{"train_examples": 97500, "vocab_size": 61, "loss": "sigmoid", "encoder_depths": [4, 8, 4], "text_encoder_layers": 6, "text_encoder_qk_norm": false, "text_encoder_inner_norm": false, "lr": 0.0011, "eps": 1e-06, "warmup_steps": 210, "weight_decay": 0.4}
Rows from block 6 of the image encoder of a small contrastive image-text model, named by matrix and row number. Rows with one number belong to one channel. Each number is 128 + 24 x the weight over its row's rms, rounded and kept within 0 to 255. All counts start at 0. Numbers have three digits each. After the name is the row's rms in percent of the matrix's.
Before each channel's rows are labels from the 100 images, of 14848, where the channel reaches its highest value: "top examples" is what is common among them; "patch colour" is the nearest of a few named colours to the mean colour under the peak. Only what is clearly more common there than usual is listed. The data: rendered solids tumbling over patterned floors.
# c3: 3x3 conv (encoder.blocks.6.c3.weight, 128x128x3x3, each kernel summed), inputs 64-127
# c1: pointwise conv (encoder.blocks.6.c1.weight, 128x128x1x1), inputs 64-127

top examples: grey object; its colour: grey
patch colour: brown
c3.3 074:133118176094132120131129148089158114135136130136124110151106161079134171154102114129128108123115126124127131096117112148135103145109134108133116169104141156110105170126129151090102156104159122
c1.3 074:147152117100128133066131141155151075128128128118114154155090128128130137103120128132122145112128128120128128080128128128097147128079153121162128073128112096128134114097128073088129132091152134

top examples: brown object; its colour: brown
patch colour: brown
c3.38 103:100101140128092128150095116120146131095150131138087126152093100087105118136098105165128102118116119169090089131121144141113105116129131152091129143137138111133122117105154128124135102086115125
c1.38 107:097119128158078146148174148128154172127137128146164135128098127128128150111108128128141128108150126128114147128138199139128128112128128177113128174128128174128128128147128182147119133113145128

top examples: yellow object
patch colour: brown
c3.66 100:132122034095074138122148122095120194113140127135140128140102147166143124102127136121137134126129160130143140113130143114133135132134114150127155125066141125143081131129153178133111135128076138
c1.66 101:128127140128159062101094141128128039141124128096144136169128128128111128157143128157143143128144084154128128158110121128121110119128162128082128123128128128128165128128138127138164128052128100

top examples: white object; its colour: white
patch colour: pink
c3.18 126:182143147078133111113143127104116150151153122149165131153137110139127115142128114133139119160181159163180139114131140127115130176155145186146123117157157129167121094111143123152144115139138114
c1.18 091:161140095126144117128109128156128128128122128166120128116102128128166128128128113128128217128128108128148128077159128051106169128128128128128100192206127181100116148145128158128128151110138133

top examples: purple object
patch colour: brown
c3.70 107:160136142147135123065119138093121138123126130069089133111126113108175108105147141125134149109174121131152139134160137117132165133142156085158117132150091147168081138129115101125109113179163077
c1.70 098:123128131128132146143108146144112128128144128109078128128128128129128060069136173163104128087155084126128092106136106080117128142128117088128132101150051090128090137128128116095102124165152079

top examples: teal object; its colour: teal; bumpy ball
patch colour: green; cyan
c3.30 095:109098085128121113116133131116098076118128128077068151067120152116129098136114132093125148123123107080112124116134090118133108126135099045114128135141125114110077121135114124120089113109134106
c1.30 086:123129128128099139128134128128128158128113153133167128109069128171173135088146113082128176128128139128100128128122173137140143112128174128105169183198149155128128111128105173128129128128128128

top examples: pink object; its colour: pink
patch colour: brown
c3.116 075:129120084152137132106127133130150093123123129134018150114114115102152149118134129123117116158176099109146095128133145102127130126104131029143143116096117127066088121132129148137134147087141126
c1.116 089:130151104112128128128071140098128046112100142087021154128110114128128128099128118126129151146155141128128127070128128089121125161142128039168128104077128113160092100128136128151128133149125128

top examples: yellow object; count: four; its colour: yellow
patch colour: brown
c3.53 144:131144033140138131126129124139129143112149143162112139083136070176152109100143130138133133117125114129126125126149133120124144133142134144126121125115146115142090140131159140095066129130097112
c1.53 095:123057108128118089060121118128118100128092128128104114168128167069133128185125112102119151110160117143116128128094155099102099128116128155128101115131149128128131131128120079148152112147136122

top examples: red object; star block
patch colour: brown
c3.81 115:139118146096129123099121104130124148134078124099114000111092162094126155095119099130112107121145143098133069119163127117101126103108107112147116122123100112132132089104093137137123096103120115
c1.81 118:128128128166128128159128128161169176133128166170128128114190170128130152128103145164128123171128160153128187128124128117158107128128116128138128156128146134134128129165128118128128122153179140

top examples: black object; its colour: black
patch colour: black
c3.120 069:116146130088111131148147113141135094152104137114163108136134153078103131124168137156108145174120146097135135122125096171090115138134156104151132149095130154141167104107044129147144140133134148
c1.120 084:124130128170138128129108128109128128150148080128128130130131128167128111128128132132149120126147128128155128162166154131149128128116118107128128128176060128130128128031159119128128104131128103

top examples: teal object; its colour: teal
patch colour: green
c3.80 077:128109133147109131150131108124127128144102127146046131127131115086126110118088142119163127132091145138159099139132125101132158101133109165083143126108161126073078125130114154113139121067139119
c1.80 076:130142128086144124128128071121107128128128137128157128116128114180124145123128156128119121118106128157122128104103146183114162128156117128071172117090128148023128111111070145101159151128140128

top examples: pink object; its colour: pink
patch colour: brown
c3.107 102:113111104136137137134107156098138096124165128094077113149116133063126113101131108125127123126145126179093107138117105100151130157083115122101101118103132127157116120127162120127169131127125157
c1.107 115:141136099128091136128128128128124128113125128128070128149100084067128102090128128097131134148128164128091093100128128128105146128116127136119149128147120113180060124155143147134143146128144143

top examples: light from the left; yellow object; orange object; its colour: orange
patch colour: brown
c3.4 107:082118139098156131091120111126137166079132153136109121136102126137131115146163137096132177151105097117129115134081093122107102092112142132138113145176124134136136126126100113128107134153124137
c1.4 095:149117172138162162125158165135154196150133128124128128128128152130155128173145128141130176128128144144182178125097147103128112089160113159128173165104111137122160166128128147152122128128127124

top examples: brown object; its colour: brown
patch colour: brown
c3.72 071:107142170143114126137114144117124127050136146123132138152113149128151099092125148135140162159112131126148149107122130146145141125160137118138139132175063121106119138113139111127138155130147129
c1.72 069:128128147128085126161149176167121132112161104071118158128103163126112128128128128110128163145159111094120077108099128149128128104126156136128137128167128128128126065100128128104115185128128093

top examples: yellow object; its colour: yellow
patch colour: brown
c3.17 122:119053184139126096137116106133132117146100124138140124155100100126113123149089120129145119105080106131084133161124120131116135110126135106113108117135151122121155106118135089136163108118107123
c1.17 112:114116194128166142144128143128176171128128173128177118128146128152125152128102167108155128128153135114155134162164128157156131166147116130164122158190128128130139155155144123166167121151163128

top examples: pink object; its colour: pink
patch colour: brown
c3.87 090:124104123136117102120113147127123158058061106113067122089118122082164076119125116137131102106141174142115130149149124076147136101138155115149126140149104114053076123129163144137151169086125100
c1.87 130:151134128128128100118103128115128103128046128131040139092104140128157097128102136128128170143144128126144128121123140128143138128162132128128111139128098128157083091144137128106128150171141140

top examples: its colour: pink
patch colour: brown
c3.86 092:095116128144143082120122121155129115133083133119107126132129134125068103124072139107126142107152137116131132131128111076119162089124131088161092133193132125131086138140121144145072139127137097
c1.86 090:080122128128128128138135128128123153071144110128128132113128128127128071128079177122126125093128162088105111086171145128162082125101063157128122134128070155085143128128171181128128140155140137

top examples: purple object; its colour: purple; pink object; its colour: pink
patch colour: purple; pink
c3.60 115:108107084136138139110095069093127134125105134111139104129114106064113118126111129083130154120118131141109099099107129117102121104140169118082114117168124126161130116125087112094113113167117110
c1.60 157:130120180139153128149129135128128160128134171128128113128127128128128175128156158164128131128139176128157157153128154163128134128128180135135147145128139128128176128128142177164127138163150111

top examples: red object; its colour: red
patch colour: brown
c3.99 090:150128090142151146136123127148121122127146131129094113136135120114149100145089125101147146128130116102158000132120161139073161124105122127155129105135140103050126128128138173113139124085147129
c1.99 084:112130133095122128113132111138128128128154128128025133132151144170128155157142128128112076095127041153121118128126107082128117145129100128159134128088180085140119151128116128128128136203128062

top examples: red object; its colour: red; dodecahedron
patch colour: brown
c3.113 094:099137175115124138131121121159135154137163132114167144064134088206047101125111120126125108118088125106094088125113130107129121133121114132104093090117139116105145106131146142133141097129115142
c1.113 089:128128128117142105144128128128164172140102165128109118107123128175091135101128128128128124156097128074124160082144144057168128161142128140164030127134152131069093120156121112128128153141106095

top examples: teal object; its colour: teal
patch colour: green
c3.31 110:130170125136083145128134118137141153166137116115146154143166125134101143163131144137132144143143151148141148159157136155129139166111124149132164133077139136124158128121141118125172137142139155
c1.31 146:128131126125031108097128128096128170088126128132150128102128116166113098128138109093122128102130132173128129128137103128110154140117117128120141109128128108146131105082128067101122128155128128

top examples: light from behind the scene
patch colour: black
c3.91 096:133160160105122116131147126107107126128119122106126119150136091116134131114123090025107146161142104108126073127113120190077116211141154145117151122098131106138128103118121123138129122082121144
c1.91 084:156132109142123080118128128105074128159111124169145128052128070157129137174148128137128128128154107155145197128172142098179128132100128144128134128066115120128111128128168128128102088128124095

top examples: black object; brown object; its colour: black
patch colour: pink
c3.48 099:106084133164125146129135093126128116078113118111141109093118123112076116108109107121117096106074109134119163131121151135125132126142101110127124161152111140122131128185154149144137123131163136
c1.48 128:088071136130119139106163072110122170127100115102128083090071119128114128071088130128115105128076153128097139087087161132141108079090128163096116164071139152130128128128115128128128128134146143

top examples: count: four; orange object; green object; its colour: green
patch colour: brown
c3.97 129:151134103138165078101141119129114136120079138133141084097119135120132119088155142136122129132146105047148143123181142140143149133122123135163071140111154123141162145141136077114058125139056089
c1.97 108:089089127128121105112165125072128123178119128088128122165139156115127073172128128078135106120107118104056138110090149128128128128128128128121128113142128099128122117146117128154128093104073128

top examples: light from the right
patch colour: brown
c3.21 082:141108136152131115085134156136134170052132108108122123109129168160130129138150137122122124127124152091162099114120134178150136123136181155153118138156143134111132146129122127137109082143126115
c1.21 100:148128158128114178166131131128101110079114099128100109114115128178088128114128104160138128128097120122114128108112116105113130088094100128089184102128079068095128094123091103127142140126128128

top examples: yellow object; its colour: yellow
patch colour: yellow
c3.29 085:134085184141118137152138150108110146112128129112129134174135179112128132169121136123136139117118106140143154119111121115116079147111103128122140128122156133090138124103124133154157093120150145
c1.29 099:157128179143087128091128100124114118152128120128128113128128094122142102121146119107107128147073128132128128128099128104138143101128116111133128119128114138128128159101128104128139163128140135

top examples: count: four; white object; grey object
patch colour: brown
c3.56 093:153145109128147130074106119123109166169100111102103131088119074100146110101137153149114150167176092130133125127140128122131150108172171094133144110135101121149107123145131114103097166141138111
c1.56 093:128116125109151134147103133141128144128088128093128130114128128128128117128101134128133128137128102126128128128142129130128119177152220128137093155121173120118099124150128136077102087113128088

top examples: light from behind the scene; white object; its colour: white
patch colour: brown
c3.62 089:125125116140146153142102131132139152069134116123152125070160099139069152137155165108125099125077161160134088176129129128128103116151159136101117095167117112124155097108139125136107117163167099
c1.62 093:128135128145111161128131095124128113128105112128087080124128128127073195078129102128128082128128128128124151082121128144093101128128128131066155128128072121141068096128128085136144106105128128

top examples: brown object; its colour: brown
patch colour: brown; black
c3.20 092:122137173112120111169150116122147135154113128134112125124086148134124172093115114139107083135157105177121169137085098127133080124108099118131120150109132140131119143153091093093136114144130112
c1.20 116:114128128125128128091128128128081150128153128173128162148061078185146116137097108108150134107128128165131112107128136128116117131137128128128114128142109117154122088071135130090136111128128129

top examples: blue object; count: four
patch colour: blue
c3.8 154:143130104134164142106114151138126053143145126114088124130133145149100134126120123143133116123126127138113132126166078115131123120149129064135138120099129117138098115131151119119135126130122124
c1.8 091:128137160121067128128164128084073141141128153128154096154133128114134128128170128125099119128128128118149128128139165128133128154073128193095124128128199109128128128192099089145128128128119078

top examples: brown object
patch colour: brown
c3.34 083:116133117092110092130126121137126107143091151116110118126112129138160143106128150136108186127112121141100182092092137119173107136113113091149093146093135122091133152109098090140077131122106134
c1.34 103:132149136116089123074096128118098105153137102106072139128128128128121105125080124114128128128151098128084119098102098128117149139128127118133128128081125066101102128110120126094128128089112128

top examples: yellow object; its colour: yellow
patch colour: yellow
c3.40 104:112149108123112124142167132117141125152134118117133137120109122134147134143103164103148135125201117101111140118114125194109149160139144140152128131061111110142119077139117148128102116153112131
c1.40 086:111132128096151069128119128155130146192148117132128132128128110128091080143078158128128128191128184128163142191128128128099128145178124079130128134079144119159167128184128110151118128125128098

top examples: green object; its colour: green
patch colour: black
c3.101 096:170115100082011136116133142078128174127130152136151148120135141170121161135159127150106147129130156172116141121021129138135102146123108136141123156119132159103151139119116157137135143139138118
c1.101 146:125128123144169120085088128131080029148128126128132134128128065103147094106128114147152108133128128143123105128110128128143140128146166060117128118128128097096151102088128128096130133089120160

top examples: light from behind the scene
patch colour: brown; black
c3.55 116:128132111150117127149159105143121163135134137163135143128135122081111108134166149161132098116114109165161178129115137098107144148136144151121163116125172135094125124173132121104148121123151149
c1.55 133:136139128128100118128120132101025127128104057189132109127116128128118128112113115128124104100140128158113128103103154128153114128121129146091077064086100128138128128080128110128128107128128111

top examples: orange object; its colour: orange
patch colour: brown
c3.111 088:115131149117140042134104104123112099102099162127141125137147131097125121115126124145116164115136106092108140135108156141155113119090100118160000136153178129130158134132097109154068148140111095
c1.111 100:130133109131128152108116136129106173141138127128128101128173147128110081133138152128153111128129118129113153174154128109113143117150150157119128117128128103128128132114111140117130148125128161

top examples: blue object; black object; its colour: black; its colour: blue
patch colour: brown; black
c3.102 061:137127104134086164117124121110145072131124112140110120087087135186099136079152071135126113143103103145127133107112070114155093125130118163128137131097150103093101144148123139126148149135128096
c1.102 087:150097100098124128128174124143121162180068093157128102128041128128125127070119128099130162128128128110146128132121156155176135139149128166135128118145147128157156134125143128128121178120098139

top examples: grey object; white object; sphere; its colour: grey
patch colour: brown
c3.93 123:094112146113136129116116098126117112111073116126108070102130143097112112095096115130099064118154127127115096097142114123086151053130116100142134100169092109108093120109118106126117122118124131
c1.93 123:153150166122128128128167140146149135160133128128136116088128194128170163122146128145092148136128137096128165108150157165160154158128128128157128141159135157128174153128152165182092178128123148

top examples: orange object
patch colour: brown
c3.2 120:144147104132149095123134101139134130125068149120133079087122111110128125106120122137132132149123065086149139135157162134137137119142144130134086132084143118144151128119111047102082128134074084
c1.2 082:100079117128128128113183131067105088146171097128128165167128143117128112178136128112122132090123122116128112155128098138130128165108162171128142066116170079140110128125128129134146102113119152

top examples: green object; its colour: green
patch colour: green
c3.73 094:150155140142129132108128128080128068129155137129126130122129122098121126120124138138168153145196111119158155164142123133121160103128112069140130139089100149057172126133131195141111124101117053
c1.73 131:119156095118179128128128128128108128128098128112129128128128102128111089078136123148135128128077128128123119148130126139104138128133128042128084138112110131128144128099113128136091128104128128

top examples: white object; its colour: white
patch colour: white; pink
c3.76 094:152126129147183155127103150153114115083156101104130157138164134113134152163122123139143131148145137120134133139131151089154138165117087121132159146104102159051118149079125153149125139054129127
c1.76 094:144155169111158139127128128166066121167169073102153107134104123128153131122132153128101128128140117128148097128106128135128128116100128128122111128139094128067162128128096197128128128071128085

top examples: yellow object; its colour: yellow; count: four; cube
patch colour: brown
c3.11 096:140048116121080122148120158131146141132137160141093136137081155100134159122107158147143143124126124133146167141118146116119146094106113112165136137109133138075117166164149158141142135111142138
c1.11 107:128107165128128079128105128128121128128098140102154103145119114147117128139138142128133128128051128091090128128116151154128151128128148130080092128128102135128150128107104138128152112068105111

top examples: blue object; its colour: blue
patch colour: brown
c3.22 122:106121116104141131129143128119136030152135130126108132125134114119120125113131107129132118128115107113109121129133053123130092102139111048107138104116093113145132123144104127127142126123134132
c1.22 072:159130128128036135157172114128128128167168147140137121128128168159150118128162136141128140128100128131128151128128103102128128167128089185141138141165195157149148119128111149152128106128121127